From a checkpoint of a small multi-label image tagger.
Model: 32-pixel images, arch inception.
Data: trained on single printed letters, digits and signs in grey, bent and noisy, 395000 training examples.
Rows from block 10 of a small multi-label image tagger, named by matrix and row number. Rows with one number belong to one channel. Each number is 50 + 10 x the weight over its row's rms, rounded and kept within 0 to 99. All counts start at 0. After the name is the row's rms in percent of the matrix's.
Before each channel's rows are labels from the 100 images, of 14976, where the channel reaches its highest value: "responds to" is what is common among them; "place" is the part of the image that holds the peak. Only what is clearly more common there than usual is listed. The data: single printed letters, digits and signs in grey, bent and noisy. In brackets: how many of the 100, against the usual share in percent.
# r30: branch 2 reduce pointwise conv (model.blocks.10.r3.0.weight, 80x320x1x1), inputs 0-159
# b30: branch 2 3x3 conv (model.blocks.10.b3.0.weight, 120x80x3x3, transposed, each kernel summed), outputs 0-119

responds to: serif (83 vs 25.8)
place: bottom centre (70 vs 11.7)
r30.12 103:56 60 59 56 47 50 54 54 59 40 44 60 49 57 44 41 52 45 77 47 38 56 39 54 53 56 24 45 60 45 60 39 40 49 46 39 58 54 38 27 36 50 43 44 49 39 50 60 56 56 53 49 43 56 52 41 55 53 69 47 28 37 44 68 37 36 50 62 60 55 41 49 29 54 73 43 44 40 40 58 76 65 49 50 46 35 71 41 41 59 49 63 51 72 57 72 53 53 43 46 39 52 45 51 65 48 27 46 43 52 49 37 41 51 76 53 51 41 47 41 54 56 29 55 56 65 70 61 45 48 47 53 51 37 44 54 53 31 64 50 52 50 50 44 58 39 37 46 55 48 52 56 44 21 53 54 47 34 51 47
b30.12 090:47 49 45 46 47 63 60 45 37 52 42 53 68 51 62 65 63 45 67 48 56 48 66 63 31 64 51 52 51 57 22 50 45 54 54 53 39 31 60 55 41 57 50 42 61 46 62 46 56 68 48 70 49 56 58 56 44 43 29 43 51 55 62 42 48 44 57 41 42 36 62 47 41 56 32 40 41 43 45 42 45 36 52 54 31 35 54 57 47 43 48 56 55 49 47 70 56 72 43 49 52 48 61 50 31 29 55 54 35 59 64 50 29 60 43 54 52 42 44 54

responds to: serif (71 vs 25.8)
place: centre (42 vs 14.1); bottom centre (38 vs 11.7)
r30.56 102:56 43 64 48 60 52 66 53 64 47 43 49 49 56 47 64 44 42 67 53 40 55 25 48 61 85 39 46 64 53 41 39 71 43 52 57 57 47 47 62 61 57 41 39 41 56 53 46 59 62 42 50 65 38 40 47 42 54 61 45 53 38 50 70 50 44 76 65 56 89 39 36 59 52 67 45 43 48 55 40 70 63 47 52 52 48 75 54 57 50 43 50 50 42 54 80 45 66 54 67 73 34 48 54 46 18 45 36 40 45 55 49 53 37 43 43 47 50 61 59 50 44 44 40 45 30 52 49 66 55 56 71 47 37 31 55 42 43 30 34 37 40 43 48 52 58 36 54 34 51 41 46 47 41 57 55 51 44 54 05
b30.56 111:47 35 58 53 26 50 57 52 48 65 52 45 57 73 61 75 41 57 57 43 32 45 44 59 58 53 44 36 58 53 55 49 51 49 54 64 44 70 50 28 51 50 51 50 45 36 60 55 38 55 55 53 42 63 40 75 40 45 48 45 62 71 60 55 48 49 59 64 44 44 53 34 46 53 41 27 39 61 50 42 49 36 57 24 39 47 53 50 51 46 51 52 44 43 46 45 47 66 30 47 53 70 34 45 62 47 52 41 48 48 42 55 43 48 45 43 50 62 58 58

responds to: the character $ (27 vs 1.4)
place: top centre (43 vs 11.7)
r30.24 093:51 58 43 42 53 44 48 51 42 40 39 64 56 64 51 54 29 36 41 32 58 46 53 82 38 50 41 60 55 69 46 32 53 45 53 53 46 44 31 54 43 54 69 29 46 40 65 58 41 59 34 49 50 40 57 57 54 39 63 42 37 49 57 46 60 52 40 55 43 45 45 53 32 51 40 59 56 34 38 56 62 37 47 47 53 61 50 67 30 51 42 45 52 38 68 57 65 51 71 47 35 39 47 59 44 38 36 32 48 45 54 26 36 34 55 60 48 44 37 54 66 49 62 38 55 52 38 90 36 47 49 37 39 59 54 57 47 35 63 27 47 42 47 67 56 66 40 41 65 69 57 40 40 59 52 48 59 54 59 44
b30.24 077:50 44 50 58 48 53 52 47 39 34 56 39 33 69 45 47 42 42 61 40 35 55 54 48 54 53 47 43 42 68 52 42 51 59 62 46 27 38 52 43 51 50 41 69 60 55 43 37 57 58 51 61 34 44 54 51 49 60 36 54 39 38 47 46 53 35 51 43 59 63 41 44 56 61 60 50 31 35 47 46 61 46 42 36 63 46 46 37 31 42 40 62 51 56 41 34 47 46 33 47 50 52 46 33 37 28 60 40 67 51 81 59 54 47 42 55 48 46 62 34

responds to: serif (84 vs 25.8); capital (69 vs 35.6)
place: bottom centre (54 vs 11.7); bottom left (25 vs 9.8)
r30.57 105:65 29 48 31 47 51 33 55 47 39 55 38 53 45 49 64 37 53 58 56 22 34 34 45 48 79 57 42 73 48 37 63 66 48 26 56 50 39 50 57 59 57 40 36 58 42 42 49 66 64 48 50 65 34 48 50 54 55 40 44 40 42 45 63 65 32 23 52 60 71 42 61 58 31 69 48 46 65 36 22 40 64 55 52 59 46 60 28 45 54 55 54 42 35 61 44 49 54 45 47 52 57 55 35 61 28 45 32 46 71 43 65 49 42 57 40 52 41 49 49 41 58 44 27 53 41 50 44 52 48 46 47 46 48 35 45 48 75 55 28 45 44 45 36 61 41 43 46 42 53 50 50 43 45 22 39 37 38 44 55
b30.57 098:64 42 55 32 33 49 56 52 57 54 43 57 45 59 57 47 42 48 63 38 36 53 55 56 40 43 48 63 54 42 56 52 49 55 66 45 24 43 45 46 30 44 65 60 30 37 47 50 42 43 51 41 45 47 59 51 66 48 37 59 43 44 41 53 52 46 45 54 34 43 43 48 74 34 48 47 34 41 48 37 51 31 31 49 53 67 53 49 49 50 44 56 53 55 37 58 45 35 31 43 55 56 51 44 59 26 55 38 38 34 69 44 49 38 49 39 66 44 47 50

responds to: bold (74 vs 46.7)
place: middle left (36 vs 11.7); bottom left (35 vs 9.8)
r30.39 093:51 78 49 48 56 46 26 56 43 32 51 46 43 53 57 47 39 51 48 40 43 64 38 62 50 44 22 48 44 45 52 53 42 51 54 40 54 74 50 55 82 66 49 39 56 39 55 61 26 42 69 50 67 66 65 53 54 49 68 45 67 42 53 43 49 65 50 45 48 33 28 44 46 49 44 58 64 53 39 37 41 64 57 47 52 44 59 54 41 48 65 52 71 60 36 66 61 52 43 45 30 47 54 41 47 39 34 62 61 52 67 48 28 59 67 46 58 58 38 39 49 53 74 54 47 48 66 44 49 58 42 76 46 48 57 48 57 89 54 57 48 43 53 39 54 46 55 27 47 33 58 57 56 33 48 39 49 62 48 61
b30.39 097:58 63 29 48 45 41 41 61 46 50 38 36 38 60 38 44 40 43 52 51 43 49 63 38 39 49 45 51 45 50 47 40 35 29 56 64 39 28 47 55 26 53 42 48 51 48 44 33 66 56 60 51 56 57 42 32 48 48 44 49 37 35 37 39 43 40 31 57 60 40 62 39 51 47 52 54 30 60 44 47 63 43 43 43 60 34 52 54 49 40 47 51 51 35 43 49 50 42 34 53 42 50 56 30 40 35 39 39 53 45 72 43 48 59 51 46 37 36 39 50

responds to: capital (64 vs 35.6)
place: top centre (65 vs 11.7)
r30.1 099:45 57 45 71 50 53 63 41 51 36 39 59 28 40 56 57 56 37 36 40 35 44 67 61 35 46 55 62 36 40 66 47 54 60 53 34 36 46 49 50 61 54 44 50 37 34 33 39 51 63 47 42 51 35 76 45 57 53 57 51 33 47 53 29 53 49 62 42 42 38 66 40 43 55 45 27 64 46 63 44 55 40 45 55 59 42 37 44 53 52 54 59 45 75 58 50 58 50 43 48 56 58 61 25 39 53 62 39 40 44 46 60 52 36 32 52 60 33 37 46 53 43 34 36 43 60 45 40 73 37 39 37 43 41 40 48 40 47 56 65 47 59 45 45 39 58 43 38 49 56 46 52 48 51 31 57 41 46 58 62
b30.1 101:62 50 50 63 51 58 44 52 34 55 51 56 40 26 34 34 45 45 62 59 55 55 42 65 44 57 53 46 60 51 54 48 50 43 39 35 63 48 51 54 47 58 52 51 46 50 40 48 63 55 40 54 50 39 58 58 39 64 67 49 34 41 54 35 34 54 43 43 31 52 46 51 35 50 56 47 47 60 51 50 42 56 45 50 61 33 43 83 27 40 38 42 67 63 39 53 61 37 54 48 57 52 51 41 35 41 60 57 60 44 56 57 27 50 52 28 52 39 60 38

responds to: the character $ (26 vs 1.4)
place: centre (86 vs 14.1)
r30.6 103:60 44 47 46 43 50 53 39 50 73 60 56 45 47 48 50 51 42 33 52 44 41 73 56 69 45 43 49 72 71 36 42 42 67 44 71 50 54 67 57 55 43 53 21 37 28 45 37 33 46 24 65 57 64 32 42 61 76 54 48 47 42 48 45 41 43 43 62 63 48 56 22 36 63 65 44 44 63 27 50 62 55 50 45 49 56 43 48 50 58 50 58 49 60 53 56 57 52 49 39 52 48 34 50 71 37 52 48 45 55 42 71 46 52 68 55 60 74 37 41 53 43 42 57 49 74 44 62 46 44 63 53 46 50 33 31 48 59 47 42 41 42 41 42 31 42 45 65 40 38 59 54 41 35 33 45 64 49 36 29
b30.6 111:39 62 41 44 41 41 54 64 59 67 53 51 42 50 49 62 48 46 40 58 61 63 57 46 37 46 52 43 40 56 49 50 56 55 33 44 49 37 62 68 71 57 57 42 52 40 53 50 40 35 45 45 56 34 55 51 51 60 37 38 57 50 55 38 40 41 48 40 33 49 56 46 69 65 42 77 43 56 43 42 56 53 53 45 42 47 50 45 56 57 40 79 56 48 40 38 41 66 65 62 47 60 61 43 47 40 55 53 69 54 57 31 27 49 50 61 62 42 40 40

responds to: bold (82 vs 46.7)
place: centre (55 vs 14.1)
r30.67 100:42 45 38 35 45 51 41 33 43 44 63 38 53 42 43 36 46 40 38 39 40 77 65 63 53 51 41 28 68 53 45 39 51 45 36 46 45 51 35 31 51 37 36 54 60 45 35 64 47 42 48 36 51 45 62 47 50 37 53 44 47 60 41 39 53 39 54 46 63 44 42 32 58 47 65 47 41 33 43 33 56 56 59 47 42 68 44 66 47 61 43 45 90 41 49 39 58 55 36 42 38 50 51 38 64 59 61 56 57 58 69 70 44 33 57 51 45 81 30 84 53 38 59 58 43 61 58 59 30 50 41 67 34 42 53 53 41 77 36 44 54 57 45 40 44 46 54 42 37 38 40 49 37 35 60 51 37 47 43 49
b30.67 104:61 54 40 45 31 55 51 59 53 63 29 45 43 50 56 61 32 33 49 56 36 47 47 45 67 46 49 54 41 50 58 60 57 42 63 59 39 36 49 53 51 46 35 45 32 41 58 43 67 68 61 62 54 53 50 47 53 65 47 48 44 44 54 56 48 52 57 55 62 43 43 45 60 68 70 74 43 48 59 57 52 26 33 51 61 30 38 48 62 48 48 35 46 38 45 32 52 49 54 65 52 60 57 57 38 42 41 50 34 45 48 53 37 53 71 50 48 50 60 43

responds to: bold (82 vs 46.7)
place: centre (41 vs 14.1)
r30.45 097:24 71 63 39 42 51 46 48 39 59 49 55 62 50 45 33 42 53 35 77 65 39 27 61 53 49 56 48 48 60 62 48 69 43 54 42 30 38 28 67 42 49 44 42 55 55 41 72 58 52 60 58 38 45 47 52 58 48 52 54 88 36 50 36 73 34 70 36 67 62 45 52 35 34 51 39 51 78 49 41 55 25 43 51 44 46 54 49 46 51 46 71 47 35 69 53 49 55 52 68 62 65 47 29 44 68 48 40 44 60 68 41 52 46 40 54 34 55 55 49 42 60 64 43 37 43 49 64 68 56 40 55 54 43 51 60 45 63 40 44 60 45 45 40 48 35 50 42 56 62 59 55 37 54 31 44 49 54 61 40
b30.45 096:60 47 69 54 49 46 63 42 49 58 61 51 28 57 45 50 49 54 41 51 51 57 34 44 59 81 44 59 46 45 44 47 34 64 49 43 55 39 48 53 43 50 53 51 68 41 40 50 39 52 43 35 41 56 41 57 63 47 48 52 58 62 41 50 49 50 60 59 45 41 51 42 50 27 59 38 52 13 48 51 42 55 48 37 31 54 47 70 54 41 57 37 39 51 53 46 64 62 27 55 57 57 38 63 47 58 47 44 37 45 56 30 58 47 47 45 43 50 32 56

responds to: the character * (27 vs 1.4)
place: centre (41 vs 14.1); middle right (37 vs 11.7)
r30.44 102:52 28 43 62 59 42 60 50 48 55 39 43 33 34 64 30 68 46 40 37 57 52 58 43 59 45 41 53 43 52 35 59 38 52 51 36 30 62 66 57 51 48 56 31 51 35 62 52 47 45 45 38 51 33 76 58 41 73 54 44 32 39 45 23 58 65 30 91 59 51 48 49 50 54 73 52 82 45 16 51 49 47 39 47 53 50 45 46 40 60 40 69 48 53 40 38 54 58 38 50 45 34 48 48 33 38 68 44 59 51 57 42 40 40 53 55 51 39 43 52 53 43 54 45 59 73 61 32 53 52 55 31 30 63 62 61 43 61 52 53 71 51 45 60 39 40 63 40 47 55 57 47 55 55 30 48 49 35 41 47
b30.44 099:40 52 55 63 33 50 65 35 47 45 28 57 46 37 46 57 43 53 48 40 59 68 49 47 35 44 59 44 45 54 54 49 49 48 31 54 46 49 47 50 56 45 46 38 46 63 47 30 45 41 53 45 53 44 58 48 49 62 45 55 55 40 45 44 49 50 52 50 53 53 47 74 74 41 68 65 62 53 67 62 46 59 57 50 45 30 32 48 55 32 45 51 53 42 52 34 50 57 57 55 54 66 71 43 29 54 46 50 55 48 42 37 32 69 69 47 50 48 67 37

responds to: capital (73 vs 35.6)
place: centre (77 vs 14.1)
r30.30 089:40 61 63 41 45 31 52 36 43 52 55 60 60 54 47 58 32 47 61 58 51 49 47 35 38 47 34 45 53 64 23 43 49 52 42 50 37 42 61 35 52 48 49 21 58 74 32 36 51 58 42 55 49 59 29 43 48 52 55 67 39 45 63 49 53 47 47 36 51 67 49 42 39 39 48 51 55 70 43 38 47 45 42 59 63 76 31 54 47 60 50 28 36 52 35 40 60 70 33 32 66 63 56 49 35 42 48 64 70 50 38 29 52 46 24 56 55 61 49 34 52 48 56 44 50 51 53 66 37 39 47 54 46 54 60 46 33 42 45 33 41 48 67 43 45 51 50 58 50 59 49 50 51 38 40 44 55 38 48 43
b30.30 068:63 51 66 42 58 33 45 45 51 60 65 42 46 60 41 49 39 47 51 59 34 58 67 49 47 69 43 44 52 56 48 26 48 52 54 54 50 45 38 51 53 32 62 34 48 50 45 39 55 50 57 50 45 56 55 47 61 50 64 55 35 55 56 42 44 53 41 51 46 61 58 46 54 59 43 69 44 47 48 45 59 31 53 50 51 38 77 39 64 39 35 54 53 62 30 38 52 47 30 76 46 50 65 33 42 48 48 44 49 52 63 68 44 62 44 50 47 40 36 66

responds to: serif (74 vs 25.8)
place: centre (58 vs 14.1)
r30.27 103:46 57 71 75 45 42 72 47 54 44 81 29 60 57 41 50 30 55 62 57 30 39 28 45 69 59 16 47 64 44 60 39 65 45 30 54 49 54 34 53 45 51 50 51 43 49 56 49 41 53 46 51 56 41 46 52 50 43 53 47 53 39 38 47 56 64 41 56 58 59 33 65 53 36 66 84 37 41 39 36 58 47 45 51 49 45 63 52 47 45 49 44 64 54 70 70 61 49 44 47 28 46 45 57 36 55 49 46 37 51 20 47 54 45 32 55 54 39 47 45 46 50 51 39 48 53 59 60 41 56 40 45 38 36 57 61 50 73 47 44 53 43 41 63 51 35 47 50 48 51 35 54 51 67 52 41 57 65 57 35
b30.27 108:42 27 35 45 44 60 56 51 46 38 50 57 45 49 49 52 31 61 49 57 33 44 77 48 59 42 47 47 44 49 50 51 53 47 66 76 24 48 56 46 57 39 47 47 48 47 48 49 49 45 58 55 50 48 59 68 43 62 38 63 59 42 45 61 43 42 68 48 48 48 59 43 45 57 46 48 57 46 28 61 52 40 58 50 45 65 41 46 47 48 20 53 46 53 53 35 46 31 29 31 58 56 44 48 59 42 32 50 39 51 48 47 39 28 50 56 54 59 49 60

responds to: bold (98 vs 46.7)
place: centre (48 vs 14.1); top centre (45 vs 11.7)
r30.58 098:42 26 49 46 44 41 34 53 35 53 59 51 51 59 45 44 60 48 43 36 39 26 51 27 55 45 31 43 50 55 42 40 37 47 45 45 35 61 55 48 60 42 44 46 46 41 35 38 44 58 45 48 44 38 55 61 41 60 50 47 38 56 56 39 67 55 68 57 39 51 44 50 34 40 57 63 65 36 49 39 37 47 69 58 51 65 34 56 41 59 45 60 76 32 65 49 55 48 34 56 48 56 49 45 44 42 46 30 33 49 53 41 54 58 42 48 42 51 37 29 54 47 47 40 48 35 54 45 42 33 47 21 63 42 51 41 49 53 47 30 80 55 40 46 58 48 31 28 52 37 47 48 43 75 54 45 65 67 39 52
b30.58 090:60 51 46 49 28 63 59 43 47 35 39 49 58 33 63 62 35 38 57 71 38 54 48 37 48 45 35 70 40 41 42 45 58 50 58 53 50 52 39 44 52 37 43 40 47 43 42 44 35 56 53 50 32 52 45 57 47 65 60 57 37 49 62 45 49 50 48 51 49 42 56 56 43 45 62 57 57 63 56 47 40 42 41 47 54 28 41 40 59 57 50 44 41 34 44 33 53 50 62 63 39 55 81 46 36 43 79 50 62 37 48 47 46 55 54 48 41 39 61 38

responds to: the character * (27 vs 1.4)
place: centre (72 vs 14.1)
r30.19 096:36 53 40 48 47 61 43 56 69 71 47 84 51 69 45 52 40 56 55 64 81 42 18 56 37 48 41 50 51 52 60 29 60 45 69 49 59 38 72 63 45 46 56 36 49 40 48 54 52 64 56 43 50 54 30 41 58 38 53 54 48 40 41 65 31 59 72 40 44 21 44 49 53 88 37 43 37 65 50 53 48 59 54 47 48 48 49 45 41 50 41 66 38 48 63 41 48 54 70 61 44 44 52 52 42 21 47 58 57 44 48 66 44 60 37 43 43 38 63 52 48 46 37 59 42 33 38 32 36 50 51 34 31 31 55 55 41 56 52 47 44 57 41 61 67 59 45 22 54 63 40 55 48 46 50 52 48 59 40 31
b30.19 097:34 56 31 49 60 46 32 63 46 52 54 62 34 28 54 55 58 61 48 49 46 54 36 48 37 52 13 42 54 39 38 41 53 51 39 49 62 47 56 51 62 44 52 38 40 44 47 50 52 51 56 59 44 41 40 41 38 20 47 48 41 52 55 42 52 62 56 55 44 48 46 30 44 34 58 32 61 40 67 45 36 42 41 38 35 49 48 57 46 58 67 64 51 41 59 39 55 44 59 55 37 36 53 38 48 55 63 48 60 46 44 42 47 48 50 53 43 59 37 49